{
  "dataset": "two synthetic voices taking turns or overlapping, over music, noise or silence",
  "encoder_kernel_size": 11,
  "text_encoder_activation": "gelu",
  "text_encoder_fused_qkv": false,
  "text_encoder_bias": "all",
  "residual_init": "zero_last",
  "adamw_lr_other_params": 0.00079,
  "final_lr_fraction": 0
}
Rows from block 2 of the audio encoder of a small contrastive audio-text model, named by matrix and row number. Rows with one number belong to one channel. Each number is 50 + 15 x the weight over its row's rms, rounded and kept within 0 to 99. All counts start at 0.
After each channel's rows are labels from the 100 clips, of 14848, where the channel reaches its highest value: "responds to" is what is common among them. Only what is clearly more common there than usual is listed. The data: two synthetic voices taking turns or overlapping, over music, noise or silence. In brackets: how many of the 100.
# convs1: first pointwise conv (encoder.blocks.2.convs.1.weight, 128x128x1), inputs 0-127
# convs3: second pointwise conv (encoder.blocks.2.convs.3.weight, 128x128x1, transposed), outputs 0-127

convs1.25:48 55 71 78 60 33 58 52 56 72 59 86 45 36 55 61 67 54 67 26 43 51 62 51 61 47 49 73 66 81 65 48 41 54 21 63 55 00 56 46 33 47 46 65 54 51 39 27 37 45 63 53 30 44 46 49 64 57 70 31 42 99 38 52 71 54 27 57 59 52 54 29 53 65 56 61 67 34 41 47 43 39 40 32 60 50 65 56 40 65 52 52 67 59 53 39 46 71 90 48 46 39 52 41 40 58 70 57 48 53 46 48 44 68 58 12 35 68 43 46 72 53 37 57 47 73 51 20
convs3.25:65 53 42 50 37 48 37 62 56 26 57 56 43 22 52 52 75 40 18 32 40 45 57 44 56 44 55 45 40 40 78 63 29 26 35 69 61 46 75 41 07 26 45 48 26 50 67 73 52 77 50 37 61 60 59 57 27 41 37 55 52 60 36 56 56 64 55 59 62 52 55 70 45 55 41 59 84 52 38 40 32 49 44 30 61 54 60 36 57 55 33 54 46 71 87 38 62 23 26 58 19 56 57 43 67 34 49 61 57 43 43 52 46 58 34 13 59 72 51 55 64 59 66 92 44 51 60 53
responds to: thin (high-pass) (29)

convs1.65:37 37 74 48 40 50 70 28 37 11 45 54 59 52 56 33 71 54 45 71 61 24 58 66 54 48 57 65 56 69 57 52 43 45 29 66 40 43 32 54 61 39 48 54 40 58 41 59 52 59 51 31 69 38 43 62 58 23 58 55 63 51 72 63 52 42 64 42 41 36 46 08 48 51 39 49 48 49 45 72 62 26 74 34 49 08 47 74 59 58 53 50 31 58 72 59 46 47 32 50 71 37 64 59 38 44 28 47 18 59 51 39 96 76 56 28 36 54 48 44 24 43 77 39 45 42 61 77
convs3.65:59 44 47 45 77 43 38 58 35 59 48 55 75 81 55 37 45 75 56 36 40 42 29 50 23 73 24 57 43 59 58 51 27 24 39 61 47 63 50 62 50 63 42 69 72 56 28 75 62 64 46 40 17 47 63 45 46 48 40 59 39 59 76 39 47 57 42 45 55 49 45 03 64 48 66 55 46 51 67 65 32 66 37 35 52 47 28 50 37 66 65 18 50 32 51 66 49 39 65 52 65 30 37 69 40 72 56 33 49 69 41 44 46 57 13 62 26 55 52 53 69 65 36 76 44 41 42 81
responds to: reverberation (60); muffled (low-pass) (48)

convs1.35:59 62 27 69 46 73 44 49 58 57 46 51 55 53 66 61 25 51 50 73 51 52 45 33 57 52 44 52 57 64 60 82 55 66 49 52 57 67 56 36 38 42 39 46 69 73 36 28 70 41 45 57 55 47 36 50 45 71 62 55 38 65 07 88 20 38 74 57 43 10 53 58 39 38 55 32 33 60 45 62 71 71 68 34 60 41 38 39 65 53 28 65 45 63 62 51 62 23 48 77 45 42 40 36 64 77 38 67 55 61 51 45 34 65 48 78 56 71 80 52 46 23 37 39 41 70 42 66
convs3.35:55 47 53 50 80 34 47 57 51 38 38 44 58 55 55 09 56 67 44 41 22 59 66 41 45 43 67 45 54 75 29 82 60 52 31 27 30 41 36 80 29 64 53 82 41 37 67 46 45 55 36 57 37 63 44 49 66 43 54 36 52 64 84 56 54 30 02 46 37 64 54 32 48 84 48 65 19 66 64 73 37 54 69 39 54 32 47 56 41 70 42 26 37 58 43 35 46 40 57 38 39 50 45 71 69 66 41 63 34 40 40 57 50 59 65 64 61 32 44 51 38 62 51 57 50 49 74 35
responds to: music (62)

convs1.43:73 68 65 66 51 43 54 60 41 33 52 78 63 61 00 74 45 75 54 64 61 51 63 62 45 55 53 47 49 43 58 38 30 60 49 74 33 46 45 68 21 81 66 44 56 59 39 71 56 35 54 61 60 55 40 43 72 68 46 66 54 33 31 51 41 88 73 34 40 53 43 36 40 14 64 61 83 42 60 44 33 63 76 32 32 34 62 63 61 45 51 43 42 51 42 69 32 33 52 59 64 45 62 68 42 68 58 56 53 58 42 60 77 38 58 56 22 63 41 51 39 41 56 71 51 62 74 42
convs3.43:42 50 44 45 36 61 53 52 23 33 63 78 57 38 49 56 54 41 52 43 30 32 49 72 47 50 45 58 68 71 62 32 52 35 39 52 45 44 61 88 57 40 32 52 52 64 36 59 58 32 43 61 50 62 29 44 72 53 45 12 55 29 53 33 90 49 47 52 60 49 45 72 58 20 25 40 26 53 67 53 39 46 66 44 57 47 83 32 57 61 50 23 44 40 54 43 83 50 50 54 56 55 25 41 45 50 36 22 45 59 66 16 47 40 62 80 28 55 69 77 80 45 62 67 41 54 65 54
responds to: reverberation (74); muffled (low-pass) (35)

convs1.97:43 65 62 44 43 40 52 37 57 66 68 69 61 45 47 26 27 49 70 45 40 64 64 36 39 37 58 99 42 68 51 48 46 56 41 70 43 54 34 43 78 21 46 50 52 69 46 77 31 74 40 66 62 40 53 67 40 66 25 63 64 70 46 44 36 44 72 55 58 41 48 34 59 23 44 59 45 56 30 62 51 23 87 40 52 71 31 71 67 63 61 55 35 52 45 35 69 52 76 40 56 67 53 51 38 45 35 24 70 52 49 31 54 58 54 63 39 59 59 44 51 31 76 61 66 19 28 40
convs3.97:29 58 66 62 60 54 52 42 64 42 48 61 66 74 37 37 69 49 43 55 44 76 44 43 43 43 62 54 40 52 44 73 31 37 68 30 57 22 66 35 37 52 36 53 55 37 35 47 62 48 43 68 69 51 36 44 47 63 23 15 44 48 43 73 48 52 54 61 41 44 69 51 43 55 50 52 33 24 66 51 43 73 77 08 41 64 37 38 48 59 39 49 49 53 49 59 81 43 70 26 53 87 41 19 68 17 75 42 19 62 42 40 44 64 77 43 35 63 28 59 73 66 58 62 45 51 57 44
responds to: clipping (38)

convs1.20:68 35 59 51 77 38 55 16 44 28 37 41 44 44 73 57 57 43 52 64 61 43 53 50 62 62 60 59 47 44 37 53 42 30 54 55 46 46 70 55 49 46 38 33 25 68 29 42 66 60 52 52 51 40 43 35 44 41 78 53 39 26 55 47 41 25 24 50 78 41 61 34 62 73 18 66 17 56 70 62 42 79 58 56 60 76 30 52 53 57 83 61 42 70 59 75 47 44 43 59 45 40 42 71 32 33 45 52 68 30 21 71 75 63 52 57 26 42 57 58 67 24 72 36 56 53 75 51
convs3.20:79 14 50 23 39 64 65 57 50 61 50 52 68 63 40 53 40 62 44 31 55 38 51 50 57 33 48 75 57 16 44 58 55 54 72 45 69 39 55 65 44 51 51 60 47 54 41 51 44 47 42 34 62 33 50 49 31 51 46 56 47 37 46 50 64 40 59 63 63 28 59 66 43 49 37 65 74 40 59 44 66 62 51 42 45 42 26 60 32 85 64 51 44 62 53 33 73 61 28 46 54 28 56 99 56 84 40 67 46 11 24 68 61 08 42 54 53 34 52 29 36 25 48 46 52 47 49 70
responds to: pink noise (29)

convs1.83:54 47 53 58 33 65 36 59 55 32 72 55 39 52 40 57 34 49 68 57 52 59 82 16 54 15 44 10 49 65 32 61 54 68 46 42 47 71 73 34 54 61 54 68 42 66 60 46 39 76 50 46 51 87 64 45 36 35 69 31 58 52 53 58 24 99 60 44 45 30 55 61 56 69 42 39 29 48 32 57 50 55 47 54 51 50 50 42 60 66 48 27 51 58 49 60 28 57 85 67 60 42 48 78 57 47 51 43 49 46 69 63 53 62 67 54 42 45 33 45 69 34 41 66 45 76 39 44
convs3.83:44 40 60 52 27 62 37 56 40 41 52 66 44 45 46 61 58 59 12 58 82 65 61 50 69 41 36 40 36 55 60 48 63 52 72 29 44 71 00 57 34 46 54 56 42 76 33 29 46 63 47 47 51 48 47 64 62 13 54 65 59 37 71 29 51 65 88 69 48 96 32 26 35 64 54 52 43 60 54 24 50 33 54 53 55 38 40 50 51 69 39 44 51 58 56 53 48 58 82 46 40 33 70 48 45 54 43 49 21 40 48 28 44 55 71 60 50 52 50 50 20 38 37 75 62 59 60 54
responds to: music (73)

convs1.69:78 51 66 46 10 47 78 38 33 83 27 39 59 61 56 46 57 40 53 51 40 34 48 61 41 69 54 76 40 51 44 48 28 41 49 37 48 56 97 32 31 17 64 48 64 46 33 36 36 40 55 33 40 60 20 58 36 46 42 56 37 49 55 65 23 60 26 14 61 44 55 58 45 56 54 42 43 51 30 54 62 48 59 58 65 19 30 45 53 60 27 52 67 64 55 56 55 69 60 58 55 51 35 66 45 33 41 57 36 86 48 27 45 51 27 63 41 65 45 52 17 67 56 40 54 53 49 60
convs3.69:40 66 68 73 11 27 27 71 41 46 35 51 58 40 24 51 64 35 63 49 36 43 34 77 53 55 47 60 54 58 70 35 41 60 42 56 40 40 46 36 56 59 54 55 26 28 51 49 54 59 23 54 64 35 62 32 44 61 49 14 51 53 43 38 79 53 80 27 69 61 51 65 54 37 68 54 50 54 75 71 47 66 34 53 59 68 62 35 77 22 35 38 53 34 82 53 73 26 56 48 32 48 26 09 55 50 45 67 43 40 61 42 55 48 36 51 52 40 60 37 60 66 67 73 55 44 59 59
responds to: music (60)

convs1.72:57 65 60 42 57 53 53 33 64 39 44 60 69 61 43 59 57 35 51 31 42 54 38 67 61 80 30 55 57 28 26 58 47 61 39 54 60 46 61 40 44 53 51 54 41 26 50 53 20 61 56 34 45 52 29 44 49 59 37 43 24 47 46 43 48 45 74 48 51 08 45 39 43 57 31 50 66 71 76 47 31 33 29 51 37 30 47 64 54 43 59 43 59 17 91 30 99 56 31 60 53 44 20 62 74 57 34 34 59 59 61 52 40 58 72 80 42 55 42 79 71 46 39 39 45 58 60 43
convs3.72:56 66 69 58 66 46 68 79 54 56 61 37 40 51 55 49 52 54 66 40 65 36 62 26 49 51 43 55 42 58 23 40 31 55 74 72 81 68 18 13 73 36 15 62 01 16 59 51 51 55 52 37 33 56 54 64 28 50 53 39 30 42 72 41 70 46 46 51 64 60 55 31 41 53 64 70 38 70 59 31 34 39 57 75 48 58 48 59 61 35 28 27 44 46 67 30 69 56 57 61 42 51 53 63 33 51 57 61 55 60 51 37 54 37 61 46 75 71 50 53 15 47 46 53 40 43 48 45
responds to: child-like voice (79); first voice: child-like voice (58)

convs1.49:74 29 38 68 48 36 47 42 45 48 31 41 30 47 33 35 49 54 68 30 37 18 46 52 49 37 58 58 78 37 62 36 56 65 54 56 60 59 26 41 61 36 61 65 38 96 50 26 33 52 52 34 43 14 55 54 58 46 45 43 68 59 19 55 62 38 52 80 36 53 45 46 61 34 58 50 60 44 29 19 38 54 65 67 51 43 52 49 61 52 45 49 29 57 35 55 56 64 72 26 46 57 54 48 46 36 64 49 61 54 43 38 43 51 64 47 12 33 61 54 71 46 51 30 45 71 64 99
convs3.49:55 41 54 51 60 49 41 51 44 46 70 54 47 33 56 61 56 81 35 44 24 99 59 47 39 28 65 36 47 66 14 37 55 30 45 73 53 57 78 47 47 24 40 46 43 18 44 44 41 70 31 53 52 49 67 48 58 37 65 26 47 77 51 85 47 40 60 30 70 47 46 85 60 43 66 41 55 56 53 52 41 64 43 26 42 38 41 57 38 45 43 62 33 25 81 37 67 53 59 45 38 49 26 50 74 52 56 32 80 48 60 49 40 54 38 36 30 45 45 26 62 65 62 44 70 51 69 65
responds to: reverberation (69)

convs1.67:56 60 68 43 60 16 53 66 50 48 58 49 51 43 61 54 66 51 38 65 56 69 38 59 44 57 38 74 59 37 74 70 48 57 44 57 42 55 69 48 53 75 54 67 33 23 47 49 74 62 43 36 43 53 48 53 48 24 45 57 40 45 46 16 41 47 64 45 31 46 45 56 52 84 51 51 62 63 08 55 32 57 52 46 46 33 84 50 60 21 37 57 73 59 75 79 27 57 55 22 34 66 34 31 56 41 66 56 08 72 35 46 47 36 73 37 21 54 44 57 44 51 48 36 63 81 44 55
convs3.67:66 33 45 52 63 48 60 64 47 66 62 35 56 56 36 60 60 64 61 78 28 69 41 51 34 46 61 43 18 34 58 28 59 53 46 71 47 53 41 61 59 31 59 48 55 72 81 64 66 69 84 36 51 56 27 51 54 25 53 53 66 63 55 38 67 66 45 45 42 88 48 31 76 59 28 40 44 49 59 35 52 76 26 67 50 36 41 45 60 72 32 62 43 45 40 57 46 61 40 43 55 59 10 38 57 59 29 40 58 48 44 43 45 40 49 00 53 34 39 38 47 46 48 76 34 40 46 58
responds to: text has "school" (33)

convs1.105:41 51 29 55 27 64 51 45 58 28 46 57 60 69 47 37 48 51 68 61 30 37 64 72 31 59 32 67 70 24 80 69 45 46 47 54 48 37 43 42 53 56 44 76 54 55 56 42 44 55 61 21 62 56 49 69 69 50 52 31 35 55 71 54 63 79 58 56 29 48 56 54 53 13 29 44 48 54 38 41 72 75 46 55 63 43 50 14 73 48 48 45 80 72 56 77 67 47 71 52 13 62 57 77 31 42 50 49 25 69 49 31 79 42 45 67 79 35 52 66 54 45 62 50 50 55 58 65
convs3.105:65 68 45 49 61 54 29 45 52 45 44 54 62 62 32 54 58 53 33 54 79 65 35 44 55 46 20 54 28 39 68 70 39 59 34 58 60 38 57 48 29 72 57 49 29 67 25 21 50 62 51 35 70 52 54 55 14 61 78 49 45 58 33 89 22 64 54 27 67 20 47 68 69 47 64 33 50 49 33 62 42 45 23 65 47 70 37 47 43 45 60 66 50 63 33 58 41 57 44 50 68 35 41 57 28 38 48 62 88 68 50 53 32 63 31 20 70 53 50 75 34 46 49 43 73 47 59 44
responds to: music (71)

convs1.38:37 75 53 52 46 42 31 46 38 61 58 75 31 55 30 34 68 63 65 50 42 54 61 94 49 74 66 56 56 68 52 65 47 68 51 64 43 43 62 57 69 28 67 37 48 34 61 38 64 62 56 32 44 63 65 47 61 60 63 48 39 33 60 53 63 51 70 30 59 40 43 37 32 44 33 43 25 72 27 64 60 58 27 67 54 27 35 45 29 45 49 44 60 47 44 36 71 40 79 44 49 26 70 44 52 51 38 54 43 64 61 46 69 59 75 57 82 24 80 34 52 31 70 43 44 15 82 54
convs3.38:65 59 50 32 62 73 43 45 52 50 19 39 22 53 37 45 18 56 47 77 48 46 64 36 42 50 66 76 53 54 36 62 54 83 53 51 39 40 42 51 62 49 60 60 54 42 60 54 29 73 69 55 59 67 52 44 51 47 24 38 53 47 52 84 51 53 70 36 46 39 52 21 44 28 26 64 63 32 70 50 49 42 33 54 59 45 58 25 64 46 48 61 77 09 65 43 64 52 59 23 48 61 69 39 74 57 48 64 34 48 57 44 42 63 75 36 10 32 63 77 28 63 43 56 56 47 32 31
responds to: reverberation (63)

convs1.53:64 42 59 50 82 47 46 51 40 35 72 26 49 50 53 56 39 57 46 37 46 35 10 56 57 37 55 55 57 44 32 13 42 64 43 37 53 39 08 46 78 58 30 48 76 36 47 62 41 48 56 77 32 40 55 49 59 24 63 38 63 40 66 61 66 63 74 40 48 74 45 71 49 66 74 38 37 62 70 72 32 42 44 65 40 53 55 68 43 60 67 71 62 63 58 55 46 51 48 32 76 76 65 45 49 78 64 29 52 46 57 53 50 63 39 19 55 51 34 43 37 64 51 88 56 58 57 65
convs3.53:53 39 30 63 35 54 46 23 57 65 64 36 60 35 21 53 53 57 48 39 37 70 70 47 63 41 38 95 49 40 37 42 54 41 56 41 63 48 37 74 55 46 68 46 39 56 36 46 49 57 35 69 17 68 62 42 46 50 47 46 56 60 65 76 77 46 62 53 32 62 48 31 27 50 62 70 42 18 54 42 12 50 57 35 28 34 61 72 35 54 60 58 65 72 74 58 73 47 49 41 15 67 64 22 49 54 39 72 20 47 45 56 79 65 44 54 43 49 51 32 74 51 38 41 43 47 42 70
responds to: clipping (30)

convs1.51:37 44 58 59 65 53 63 55 46 42 35 53 40 71 53 87 67 39 56 48 60 55 58 53 52 53 45 59 42 47 76 26 51 68 51 28 63 65 24 52 43 36 45 44 51 34 29 49 37 41 56 59 36 62 42 69 46 52 55 59 20 38 99 52 63 56 55 69 57 45 45 57 38 48 65 69 24 52 59 23 34 51 46 46 33 64 25 56 67 47 36 53 54 00 31 31 59 67 32 86 69 55 26 48 46 60 41 48 27 43 47 68 47 34 59 44 74 21 37 60 48 48 39 71 42 49 39 55
convs3.51:71 45 31 51 48 16 44 17 26 59 58 39 72 47 61 55 30 39 19 64 71 68 40 33 72 62 45 48 51 61 58 34 57 33 51 36 39 44 49 70 38 76 11 42 58 49 48 71 50 24 83 37 67 32 56 43 57 39 55 50 66 34 63 41 49 53 43 39 46 73 54 53 47 56 33 45 40 38 47 32 71 37 69 83 37 27 53 57 48 47 67 59 84 45 58 21 72 49 46 72 47 73 15 78 62 36 41 58 52 50 49 49 46 55 42 72 42 42 47 54 50 71 59 37 56 49 64 48
responds to: second voice: deep voice (43)

convs1.42:54 69 25 44 44 36 55 11 40 47 64 53 60 60 43 45 48 42 38 37 52 44 56 48 48 15 43 72 30 31 34 68 45 51 69 52 66 26 50 49 49 24 47 48 45 61 64 65 62 52 47 88 30 66 41 31 61 53 48 54 55 59 57 71 62 12 62 38 38 48 63 39 53 76 56 51 68 49 47 40 46 49 13 59 53 40 37 74 57 67 62 60 13 62 78 25 41 27 52 50 38 32 39 28 40 64 36 67 89 54 52 30 56 75 33 54 43 62 50 42 50 68 65 42 58 34 40 52
convs3.42:39 47 36 46 52 75 80 61 77 57 43 63 39 50 39 32 82 43 81 60 64 34 44 38 55 40 38 18 83 54 56 50 46 48 53 54 45 66 76 71 76 36 27 45 64 66 55 47 64 57 55 39 50 45 10 60 44 34 42 67 43 29 63 26 34 22 29 52 34 49 40 49 49 63 42 41 39 50 31 36 27 53 36 76 43 70 52 38 55 63 54 36 61 71 57 42 57 42 30 60 35 49 46 24 62 49 36 74 70 81 67 58 55 36 55 36 30 60 50 69 51 45 36 84 45 52 46 46
responds to: background: none (62); text has "threw" (25)

convs1.88:50 57 56 57 39 50 47 48 33 25 55 68 40 43 64 38 43 68 69 48 54 59 54 63 43 21 38 04 71 69 64 67 71 63 39 77 74 30 65 54 17 49 59 42 50 53 50 66 57 54 47 60 41 45 58 61 49 43 57 01 48 68 49 46 43 71 71 67 50 44 49 52 45 65 47 60 49 51 50 30 05 62 44 54 53 54 62 56 48 36 48 44 39 31 31 38 53 99 73 56 46 67 51 44 37 54 56 56 60 37 41 60 65 32 37 41 53 49 41 61 47 67 50 45 69 37 13 29
convs3.88:62 74 72 74 26 46 39 55 19 48 58 21 59 40 37 35 30 57 46 44 79 58 56 45 43 34 60 34 35 54 54 67 69 53 35 33 66 45 44 28 42 67 47 46 46 53 41 32 36 70 43 51 47 37 68 28 51 30 68 55 42 53 39 13 71 65 62 55 24 77 41 24 41 40 71 19 50 62 67 48 17 50 61 49 42 44 51 41 44 62 60 49 42 37 46 52 40 53 40 43 65 28 46 69 58 69 46 51 59 42 66 56 66 72 35 57 81 68 31 35 44 54 77 67 73 56 76 72
responds to: background: none (75)

convs1.29:57 41 41 56 51 49 48 68 89 70 49 66 50 30 49 49 51 30 15 69 50 27 57 32 15 38 47 33 65 44 50 39 77 27 37 77 36 61 82 50 50 46 54 44 51 29 55 65 59 50 80 53 42 21 35 52 30 53 35 64 40 50 34 38 80 61 44 73 57 45 57 56 63 26 56 59 61 45 80 61 51 67 53 28 41 55 48 52 61 56 47 47 66 54 50 52 62 32 79 60 39 56 42 82 34 27 57 32 66 44 42 52 68 43 55 80 53 66 34 54 59 75 55 22 44 48 55 30
convs3.29:53 49 76 68 52 33 38 59 33 61 63 54 82 57 42 48 40 54 68 54 37 18 48 32 52 79 53 50 61 49 31 48 33 48 46 77 27 41 87 61 39 68 40 61 64 58 49 32 31 53 51 44 51 59 43 35 27 64 39 77 48 31 41 66 56 44 59 44 47 49 49 60 50 40 51 59 65 43 68 57 49 38 43 75 77 18 33 57 61 44 43 69 67 42 71 35 46 53 51 35 68 32 63 36 35 71 32 54 79 26 54 67 59 59 39 36 25 67 41 57 27 67 42 62 48 32 08 31
responds to: reverberation (67)

convs1.21:40 70 53 52 50 53 50 69 72 53 42 42 45 42 76 33 29 75 58 57 40 72 44 52 47 20 46 63 37 42 69 40 68 43 50 26 53 71 51 53 03 45 70 57 33 75 68 54 42 24 52 29 54 58 45 69 67 46 47 57 46 69 76 38 29 38 51 48 56 41 41 72 56 69 30 57 41 41 46 33 60 38 59 72 66 65 57 29 49 44 63 34 59 23 52 52 76 24 46 61 36 62 32 32 49 59 39 44 49 60 55 77 51 68 51 75 36 51 38 53 64 60 24 67 47 12 21 41
convs3.21:55 39 40 33 63 85 28 40 81 57 72 57 75 43 45 54 51 13 46 42 45 72 54 43 42 49 66 60 35 67 47 41 19 29 41 48 53 30 66 64 52 52 51 75 53 67 49 38 62 52 46 27 47 54 70 37 32 40 60 49 31 16 68 50 37 29 41 52 52 34 38 40 76 50 54 70 46 56 56 40 56 52 68 23 61 41 26 27 41 67 47 55 51 56 53 64 77 32 75 65 49 49 35 61 69 58 23 44 52 19 50 53 77 34 52 46 66 65 35 67 78 38 43 62 71 43 35 46
responds to: background: none (64)

convs1.124:44 32 25 35 44 70 38 43 19 23 66 80 39 58 47 59 30 59 51 62 30 26 12 46 17 58 54 53 47 44 26 39 22 55 55 56 41 33 70 34 58 50 39 76 40 40 67 70 44 52 62 66 68 04 45 50 34 33 55 62 41 54 59 36 39 58 58 60 33 50 55 69 40 43 65 48 59 65 31 50 84 61 50 61 45 49 47 47 68 29 44 28 39 73 45 49 65 48 53 37 47 47 58 46 49 78 39 54 51 71 51 62 23 53 37 45 22 46 51 74 48 45 52 45 48 58 17 66
convs3.124:43 37 38 40 31 71 21 72 67 41 42 51 40 71 35 34 62 57 46 52 47 16 47 44 52 56 26 40 50 63 73 31 42 64 57 66 30 58 70 41 77 34 51 45 54 39 54 63 49 46 74 45 35 19 30 78 49 81 46 74 70 52 77 48 43 44 59 62 11 57 46 39 46 60 57 37 71 28 52 25 34 49 82 47 63 42 72 31 53 26 47 22 57 34 43 47 66 35 40 53 43 68 56 63 58 48 58 69 56 41 38 42 42 66 55 60 54 33 47 63 63 69 48 60 49 43 85 42
responds to: text has "school" (27)

convs1.90:45 52 33 43 44 37 99 45 53 39 40 50 25 58 35 46 53 35 52 48 33 57 47 52 35 78 27 74 42 83 45 53 46 67 27 35 17 54 42 69 57 60 55 42 57 53 41 32 39 29 47 11 39 41 43 33 47 33 73 44 88 46 71 74 59 59 40 68 72 69 64 55 33 46 35 37 19 37 56 34 25 45 26 39 45 43 68 33 21 60 50 47 53 42 45 43 29 49 30 40 47 47 61 52 71 56 54 52 64 42 53 55 40 67 41 50 59 55 37 71 46 48 30 52 45 53 34 60
convs3.90:64 43 62 39 50 66 59 45 63 10 37 47 53 73 62 35 69 46 39 63 46 64 47 49 84 49 45 46 41 37 63 28 60 61 51 63 42 32 43 00 58 72 18 46 38 69 72 68 62 79 59 53 41 65 63 70 54 59 55 52 34 42 61 53 61 72 45 55 56 64 52 09 60 50 46 62 34 52 33 46 50 38 73 40 37 70 43 59 39 84 57 20 71 48 46 44 39 33 45 50 38 42 42 31 18 39 40 40 51 39 65 32 50 61 53 44 54 20 58 62 37 62 46 73 45 54 54 60
responds to: thin (high-pass) (53)

convs1.7:46 27 43 78 37 63 39 21 48 50 18 17 55 45 43 54 57 65 51 22 56 53 74 67 50 74 70 31 76 55 66 49 48 39 31 40 59 68 30 45 26 73 34 40 48 32 40 58 57 47 45 53 45 58 63 72 46 57 64 38 78 41 54 67 60 64 57 45 44 27 44 68 43 62 68 21 80 66 77 77 64 56 23 55 36 40 57 46 40 44 54 51 36 56 17 40 50 59 29 32 28 50 44 56 44 50 20 44 62 51 37 55 61 74 45 60 30 74 36 48 46 45 44 61 45 54 29 65
convs3.7:31 52 48 57 37 73 47 11 68 37 80 59 32 59 38 59 43 23 54 40 53 45 40 46 46 69 65 53 53 43 73 52 48 72 74 46 48 47 76 51 46 28 68 32 57 29 40 45 48 47 37 49 34 42 60 46 70 72 72 58 66 65 66 28 44 31 49 61 18 69 51 40 58 45 48 59 39 20 53 65 21 68 78 71 47 62 59 31 65 59 66 34 65 56 44 54 67 49 37 72 24 48 70 43 44 45 46 53 45 68 26 65 70 41 22 55 19 37 45 52 58 17 63 45 51 56 37 45
responds to: child-like voice (69); first voice: child-like voice (51)

convs1.107:66 54 66 40 65 56 63 61 63 64 54 41 28 45 42 61 19 60 53 28 52 63 65 65 65 39 49 27 51 50 32 26 76 06 46 00 66 48 43 32 40 68 60 42 32 66 49 57 49 31 55 13 40 43 50 40 39 44 50 48 52 58 16 42 69 45 59 56 52 84 58 46 45 49 49 64 66 57 34 43 49 48 50 46 41 49 28 68 33 62 57 51 67 44 39 68 59 35 48 43 55 70 47 23 39 44 37 09 41 42 59 63 36 46 37 40 64 26 36 60 36 45 50 72 60 35 43 54
convs3.107:31 67 28 73 62 47 87 66 56 26 74 27 35 62 36 45 54 35 53 58 50 69 48 44 75 23 51 53 70 47 50 37 55 48 42 29 47 79 52 61 60 39 41 46 39 45 69 73 58 59 60 64 56 67 57 48 54 43 38 58 73 76 25 40 39 25 59 52 59 54 61 36 39 34 56 57 50 36 57 37 45 54 48 50 49 69 57 58 44 50 57 71 78 62 41 00 58 50 55 15 55 42 64 26 49 48 54 73 24 32 47 30 41 45 33 35 29 55 45 44 81 27 71 60 38 53 40 63
responds to: thin (high-pass) (39)

convs1.93:65 65 65 79 64 55 42 27 47 50 66 30 27 46 45 59 53 56 47 37 34 55 52 72 53 59 63 83 59 52 36 43 51 85 60 43 47 62 52 41 59 59 10 50 56 39 38 66 48 32 51 34 58 61 71 56 49 62 50 71 44 30 49 41 15 56 54 57 50 45 42 66 55 71 51 51 36 34 94 56 76 67 75 48 42 53 25 43 72 51 54 50 43 60 89 39 49 59 68 39 34 59 46 72 30 33 59 57 29 63 47 54 53 30 64 83 50 23 54 49 62 58 58 53 47 21 52 74
convs3.93:47 43 48 66 28 54 83 39 50 56 75 24 44 65 56 55 11 43 25 67 48 46 51 56 43 51 79 51 57 44 61 04 61 41 60 70 41 65 62 47 61 58 33 56 71 15 47 59 61 51 55 51 63 77 57 55 32 29 68 45 39 48 09 43 55 43 28 62 55 28 45 58 68 52 52 64 33 66 56 42 38 63 59 38 36 46 58 41 27 65 65 65 60 27 44 50 66 64 58 69 57 85 32 39 51 65 32 33 35 66 58 55 52 42 43 72 38 51 40 50 47 26 52 25 38 49 66 61
responds to: background: none (65)

convs1.12:73 39 46 55 37 57 15 71 51 71 40 56 83 52 58 34 74 55 34 51 57 40 49 50 49 54 54 14 28 61 60 43 79 42 50 50 55 62 54 48 56 44 38 61 42 49 65 46 57 29 40 67 58 71 40 62 32 50 45 41 64 60 72 61 47 65 23 40 46 52 66 45 62 21 23 64 13 42 55 27 54 57 26 51 39 32 29 56 17 50 70 47 54 58 76 54 33 63 27 59 56 39 56 80 79 46 52 69 66 60 60 49 24 55 67 34 47 27 52 68 28 51 52 36 52 73 62 42
convs3.12:21 44 33 69 57 67 43 44 60 57 56 36 81 66 52 53 65 30 40 54 35 82 20 57 72 57 35 52 36 78 76 47 43 35 86 42 40 45 31 52 66 55 46 42 43 39 58 31 54 34 34 32 60 67 42 51 44 58 78 51 63 65 86 79 35 54 44 45 63 73 52 40 61 58 61 70 30 55 47 32 25 64 24 45 53 44 54 69 36 45 41 64 53 51 51 71 47 38 72 76 37 43 47 43 66 42 64 68 47 47 32 41 32 47 31 19 41 48 73 18 39 34 51 42 46 51 48 44
responds to: music (81)